Weights of a small image classifier.
Model: 6.79M parameters, 64-pixel images, arch swin, norm layernorm, activation gelu, patch size [4, 4], widths [80, 160, 320].
Rows from block 10, named by matrix and row number. Rows with one number belong to one neuron. Each number is 128 + 32 x the weight over its row's rms, rounded and kept within 0 to 255. All counts start at 0. Numbers have three digits each. After the name is the row's rms in percent of the matrix's.
# fc1: MLP up (model.blocks.10.mlp.fc1.weight, 960x320), inputs 46-91
# fc2: MLP down (model.blocks.10.mlp.fc2.weight, 320x960, transposed), outputs 46-91
fc1.36 096:122119210145114116120098180126185166119150140186090113202178098156160153105118102107132148087147113141151128152091095031156110123183123085
fc1.37 099:094148159138065127141129169115079141072129108140095123100093146091090137130113094155123140144093110147100157155110112153178110064111097121
fc1.38 103:115145142157105075123086093174122148174140146078147128141132111116089139147186110090143138155090143179156089113082099106104132161129153114
fc1.39 096:159134042172158105099164126049189163173083120150159166129090139122131121115117131096085115188092147181061148141135084175134129113111056164
fc1.40 100:100149106110167118194130114118141048137125204110118099118201176118100117114134095114139108119127132111125139196173082132128133130084129152
fc1.41 097:115126122106103152138141148118119084116148086138126130056120108130135121138173110132102163155191108167109156130093133157110095149160079099
fc1.42 091:165105103188184159122188151075101156156154107125158122133149097150133090104153086104188058094082190170123146124068177146120133143075116138
fc1.43 098:093091160094121102113097148197118114129150108181088142197112123124112095146160126074101084119090120088154156087146102142115161167126127128
fc1.44 098:087180117133130160109096190084172095103134151141130156075147132138158112139119122118116115149131133168099154205129120140181146110099144152
fc1.45 097:075108080086176129163196124191113148168093155172160171120101124098140147145125161195147099093137172112125142119097085163150164065180106127
fc1.46 101:140157132139147119170159192058108125136167087149125156111162149161176166130167115151156103121113089056106110114129087140051125083120183137
fc1.47 103:101111166144140106128119143120123177174109160170180118085174175098121136107109176113118121129117097135132110096124151166119112103089117118
fc1.48 104:117174116152118090085164100153103152130135057115170116200088089149118122140107143108166191170103175188133142134119161150155111140090125130
fc1.49 108:100113057096158129126089101143140139136105220135134113160158159125068127134080145094110072135123130089095117138043192098111169111092193077
fc1.50 098:142169151162128123136198111120129125095119154148107111086134127121149130115100111155114077095091094143130153161142094108119045081102151132
fc1.51 094:121080096136126077095152147145122107069104120195162150088145114092077169090073126102140122139165125162170126167099082079152101175153145109
fc1.52 101:110110145145069190125108173087121132169075126106165189147084087129103127116160166162084167130145130096174141096134131129170154116091128146
fc1.53 105:131149074122157126093169099162183146139088079148125147112170097099129163181179128140159152140083176093106107104150167104145116134115205145
fc1.54 095:129120096124155095117087093154127139133146076143126152058133087087127159119144162143074138112162209098167135180125150176066093131123101115
fc1.55 098:193164235146140085163195100135151128159144141122180124130154076138153168159128132204154124120113151152077083115158150125130130162196189107
fc1.56 093:143147131151156129155105116133076102181097202145072127201087100110121145107119158115065131141111141137100160180096189109135153101072169102
fc1.57 095:109130127100127130171147182171099120153194136190153137186081105092102105112063125142162100067108138095115099113110151157181120094161122163
fc1.58 109:137142115159146075151140053123075073097122175150125122183119142077125165151134070104101214150104034142138141166153102116053198092091130100
fc1.59 103:105146093152106182156169175178091105106150148126115140071124175144114111102164180075090144110149103153122115162157136060087053102125097083
fc1.60 105:123141114074155134176089095155121082150170172169118100102109118100104117160107127136102150096186071103140124111118093174129134139092116162
fc1.61 097:118179145117123140108147133146119144100118192116093097112112146110122158125116099119093039152097107087132135178144123199110204087159126111
fc1.62 102:115141186134167126218103105126135084122098153195121151087154124170126106108122161079168103113128112162117052153115123148119098121109064187
fc1.63 100:116122146111152073107113117099144094106131143174122113145117113165159098144145143128145179138112136147135137090154120136128104080142136094
fc1.64 101:103088173098178113170153121174080093121151140114102131125121112112089055097080154119133138123180160146085195114075100111114156083112145139
fc1.65 105:131183158135160101097180153124089151124067148134103098124157134136118208173136169140130133163078171101110109106105088153130148132119071168
fc1.66 101:147105153125116160158103158096086196132140130118095149110156136099111106127126126111131122122084128132138097122139130085159088118152153204
fc1.67 107:109077142112170100120176122075066132109168116125113151109158167171086090146125112139144159151112163118059095149122088190125181161157121095
fc1.68 100:100132153110172078124138135095161110128117085142096088118107182118104121144178160087175103097161182126116053120083154102186151114115139147
fc1.69 091:138138140135152140122118138123149119125129054131145117157104116092106081188176169089146109080069199120158105073133147140116101139181083158
fc1.70 105:120159072091144152216125086131137128165143184134117160132153157081087068113180137179127195137097124142152183116163128122077103110056163120
fc1.71 098:122133102155135087117183133099094107122117101140159141176103213094125096174105154166141147131136160106109118151092093121071161150105115111
fc1.72 102:119126139060198197139122099091108124135182140162111153104119076156105149139140162104124129168107149127079117150067097202147111100147102186
fc1.73 094:128104116116128145131071122146088117154162091121123114134078092098115063114131139124174096169112109134126171047089093134089190125153201076
fc1.74 107:171121157158143141094123122109186200135145198133163116147161122138112104184060115091160136160083141152088201117157118178099145163069135080
fc1.75 101:110084091203124117091132111099103109115128104138167172137167122115098118062122115110096152109121154173067095128126114107120136142160145126
fc1.76 105:191116131137173103100118134092102133109123083124100122143166082141121101142098147186102150135079116052109093107172143135151166131166194138
fc1.77 095:100113126171114076130186077133049081134144141132099137164153069115111131157108134134195135141113174163108115132120183105094159167133125135
fc1.78 099:155142143139159144116110161155088112138106155107160172113134107088126137154131163190154108103137126104152119143120179118077093075140099137
fc1.79 107:137165084121185109168127080106107097099065150192083146149114142154102141096092072171128116164102118129116091052140202160137164088085178105
fc1.80 107:111141148075135077126154177108149136046142118166168101126086122122109165169151121202098153135144177049079153132119143144132134099054178115
fc1.81 108:136138109103129102093181134080130145120153097140127174168111065130142120107117160102158152138144159194096126166097124107105120099092050096
fc1.82 100:130137120121121175096077124133196142202041194167152106106151048091100168148121141118109155150146128161090132101129128153086097106170094150
fc1.83 103:141126184084183127172152133167111153088098161171174128105119120103141150175163134122155128190118136179110131125080171055159126122113103105
fc1.84 094:123163157121085107094108102151127126180181129076157141157135077065123134139112097136047118102152107149141139166102109073107071104077080166
fc1.85 099:119145142147093177152094113138093165137089147118135175122137079133111086151127141142120121142088109141153140142125094166106088116169087100
fc1.86 105:212110152139171098171166116119140118165078093152136156062121170170174121077121162071143126098134121134134121117101090126094146161038110129
fc1.87 098:161154177162164118117104151119100143138118132116119183147137106138128126091121162134179141153104148114154126114190102168136065155195155105
fc1.88 099:116090105142115130147201180113177155129108137142133198130138108084093121157142108129165102154085079118192087079128160115105065098171132129
fc1.89 099:200195103082117153113150149093110120129138189112131138130139144089123137155121143149168116187157103170101100150149161124105149110111162087
fc1.90 096:196118090163165104006138121179099088062109164141153105127186160115191120144101175130135158107109086086157091164156123113071088117196075181
fc1.91 097:124143074132160147145133133129153131114077101125123136132072084084129110085144091106175130231100116131113206172196118096183173074111117123
fc1.92 095:074113137131116103090158109126127143112151088196059167147163127124126169107058153146111162090111108121154094110155131111115083101168157139
fc1.93 105:196188143136158067121176126089103153133154176159124156095063089096180108104154162172100105147133090088092070107125182163108139125106071107
fc1.94 099:119094096152152113114093134119176137102125134133118151104160129145174092159146101084186185091142162156124125169194095159100126193137081059
fc1.95 111:142211151144124163107099105156205176148112154145121143084125115108148090107150114136098102159171111098140134133146060193141166154104120148
fc1.96 097:144149115101127086139121124151112122150101180135129171124131176151090133105135161144089104167162094100112156105077117143121190106067185138
fc2.36 110:151197138087044184119080137130181119136102140065217147123078125110093126108142171140179108116093120129129170089155135089184144126116181135
fc2.37 101:037168110150144080133161106165128158081146150132097179122179158137151139153151182102112122121162071155183103107146138165134114179121097125
fc2.38 098:120154150146153146165118100176182115144132076148073181150168176061139141151071097075082096154128113123111153068114135161104128186121073116
fc2.39 087:154088163170117107109143112138140180191134192099075099096129180128126180187129176131125126154138102040141056106143109139097178156188134109
fc2.40 104:131115167067104143102155148127138133133103115087138096090079160064048192133149115098140090099189145140150098129130075137117099151087167105
fc2.41 099:120132136094158182072090133120124129072095173164147173138111161147137153131134146152127067126112157105183130048115104104132141150127118129
fc2.42 098:150147120029144113142127154141097099146105108104113148113056147180084150098081102115159169155094164090124147118123106227180153124116145140
fc2.43 095:185160120112128131150123168129139129117117104137101157081144092118182131119166104117081062210122099147113118096117088089146173165074112107
fc2.44 096:184096175121171111147156079121116171126153150085128133173136145059113100169127162163166125064148149119131155101154117147125127119087101083
fc2.45 099:126109186089169125123109063091177109159186136142155140146090099154085121097128126154144145128083132150168137092177132141159086183169139066
fc2.46 100:098085101174116066046156112145100122112065160135113072117118118072145177183127119146101169102136184107148132089163101119117127129150135132
fc2.47 100:082123177123104119140159090163115136113171099149170094138066102142156114104173150151110097136120136125151121115152128112160161158169133094
fc2.48 096:174166144160160100172141160110143143113073114096106144103080085119130188111095152091117096151098097093131148159195126151138106090110034175
fc2.49 112:168123101150200172131128104098162156188142078124089150089158089199103094108132098126064165144146180122109116121096172160108156078128102114
fc2.50 097:100136085225137115098139107142055169184204165107132123120105168140134070141067129192107153075040142106153118180111105149173157128104084172
fc2.51 093:124156092106129099115145147126146085161160135083079160110136053063180131132059076122070081143181077151125169131153141079186142143128163118
fc2.52 101:113083131122135131104147106125122090075178110128158077126171140129099116171132147106103059076104111121151125137129107137101186079155092086
fc2.53 109:154086156143177186182097127134132116155138104169110089160130119119134172149084111167179110171118049094182101117108131119109097049163116091
fc2.54 093:099113191129168156141151112127104086163131199096125164154150126076145133146156070200113126158123149143143169078180097124170171167175125081
fc2.55 102:155167129104160202160104116137106080128144141133175064138115124147181083155106125140188113146148131148121070115157099106096104178188152148
fc2.56 084:198079047135122146110105130084116130158126061112115111164138076135181106050193127140131116142050120117106131123065161120136087132176095115
fc2.57 090:137117070104098187148118026108142109138118168137122121085125157099135183118177111151096165132068077153127178144125073146133170115184160163
fc2.58 114:172115125120112179120197156085149142124118083134135169096170104097136127174118147096083150105177127119134101159117071181162154152143064179
fc2.59 100:150179094127162091091118086098174113129125179076097146173124097095109129093163146185151092185111122111081093121144086142130113169170133160
fc2.60 097:091083148105115121123097094117187094108119137137114069135129199154088122092188135123072118126145137100153116108171122093194131049125100095
fc2.61 095:165093063169172084108116135093139125225158071098162158105140143136085105142172080155113120146135138189134109081096122213139050122034168055
fc2.62 101:129105161173131105090093106082136096114158184139140089085128157109057140132104151152142122034100105156137142103107110140165078105117101178
fc2.63 105:121180122117155175137131164118184169114133135111131144120137139114123112096076107089125183207134162112139057108194109097111152174155154136
fc2.64 101:120185110154121152102134113109092122103162167142132152132139167160127114114141093154108056090140150096179112147168158083181162146110181071
fc2.65 104:141128173130107238123191182082082183124122132091142123089081092099111110150121137166154168167104119119104133103137096126129111138150146104
fc2.66 100:151158140136100145210124040153118124092120106108159103113114169129140090147101114111124130085173111137115165131118186127135061094075129068
fc2.67 107:103065107140149141041089104160088095152074155089159126169090122140123120086146087142095145120110137131118169111115126103101146162144120131
fc2.68 098:069107128149132098116104134151148178136078140131121089134110112059106151216076104103112076075211116155142140107211068111136134206165111083
fc2.69 097:098155085134131106113138053137106165090163164093078124104144094075169136118095093072061142145133094086109132080205136138116112130170122118
fc2.70 112:126131132146102094113073098143105129131131165110138132080132097114127135122149151124069177168113127045166138088176038130130141120119111071
fc2.71 094:075142179156122150164149196169143134087173116136164121136126190105117148195101106065089156149184123134178134133121127130160119133160078113
fc2.72 098:196114102171107127115181115133112191123077153103132182062098152139224155054206139119078193154147124106149125101151071139131153181141135134
fc2.73 096:118119084158179167138064086163147202120154055116115094168158125153158148072135102113107138132094106076092106157171187141091129098102191153
fc2.74 106:176109133115171127123066108117102114187115138103082139055128090150127159093141163122117149127122120119090112110135100147129097110151126111
fc2.75 109:116126143090095072116104126106146111105130085163200207188134131142104138162137123129164127033112102092160136151063186173105119117114095135
fc2.76 102:162082142129137132089105172094153123106145103125146123146117086160092150200089131103160086143094109171163127115124086184119132083097123140
fc2.77 099:126112178175133054080080113089099147088125141179137148090077145165152137139104148180136073126139153123156173134158129199139083076179116161
fc2.78 103:151206112107156124180107072064167100165156159160079160143146117088143124104124067132145155139092150133094111144113177141115179139206188141
fc2.79 099:072154100161119150176152055125115154119157140172122159103141175106137104143123115109081104092142130102134059129117089169134164140054083034
fc2.80 101:112096149181173074138122075096143213138188174151181133150162127172128118165134135185107129121183144097130118121187144142167083122133091108
fc2.81 103:162177081096145138113111090123180122177134173055154151152120145071084177177127161117170143128156132119128185154085109130125164112189141208
fc2.82 103:104135150144173175150113090096088187152155095096109129147165161172100095165139153165144161094112146096103112150189136115095168113119090150
fc2.83 109:112176115054148179104198143108081085156158087106140125116146150133170096119070129112092127085124101089140159103088144140137122075061147096
fc2.84 098:112101126181116148138115092066196082128094147101120173087110135046133166126143067105112135143097165124110198184136118148134139097204141176
fc2.85 100:141133146139138164130144077171127122183130163123146153131137077171121166093120166180169219115110193152175109133235108094170142196172092157
fc2.86 094:147102136145087150125110143166074207186129150128122115136135111078095147162125138166139097102102135113124097151117105145148159074094095159
fc2.87 102:133158148128101157152105138073111098077081095094142108117078107174187165138139122065092058144123071097171139095127115136120149138086131089
fc2.88 113:098137172063114187063094167138133076149110141138166160089154130126150076120122106136079135047101137121167164157161101163091110099142092173
fc2.89 091:173131121152134190138114117116174128197091092143137091145147122135090135133133130167094102139076130087142114123119100191132141095188125084
fc2.90 101:102153147188158172149162115137173097141134128125105185174092202116109126144107132122148101153132153190116095129160152153126144177193140157
fc2.91 097:185111150163100184132137112156181127085113148151094118134117138096114146138101130120117114106174148066138144084130166115071192120069123191
fc2.92 092:113100126155088132094097139143127135138119097139165134124151115155090101116158131166132192084093136063144093123098119167121127093122200123
fc2.93 099:112126133163141101167151081079110143146102181098074118074102197156180128150149163109097056173096123096086082086125090187139151143119117102
fc2.94 103:136195129134150070165130141114158103122090127119103129117108089151088114120104091106122143155113094134167119154093145159189182142108157133
fc2.95 096:137112078165160157142146134131104194117107140121157096050146133155079126107150138154110179160110209071095116135089090091100164099048115098
fc2.96 095:114097109194131149139103082162149139128168066215087130179099153111112120093135136156146085110148065110104156098149140151167103087153086153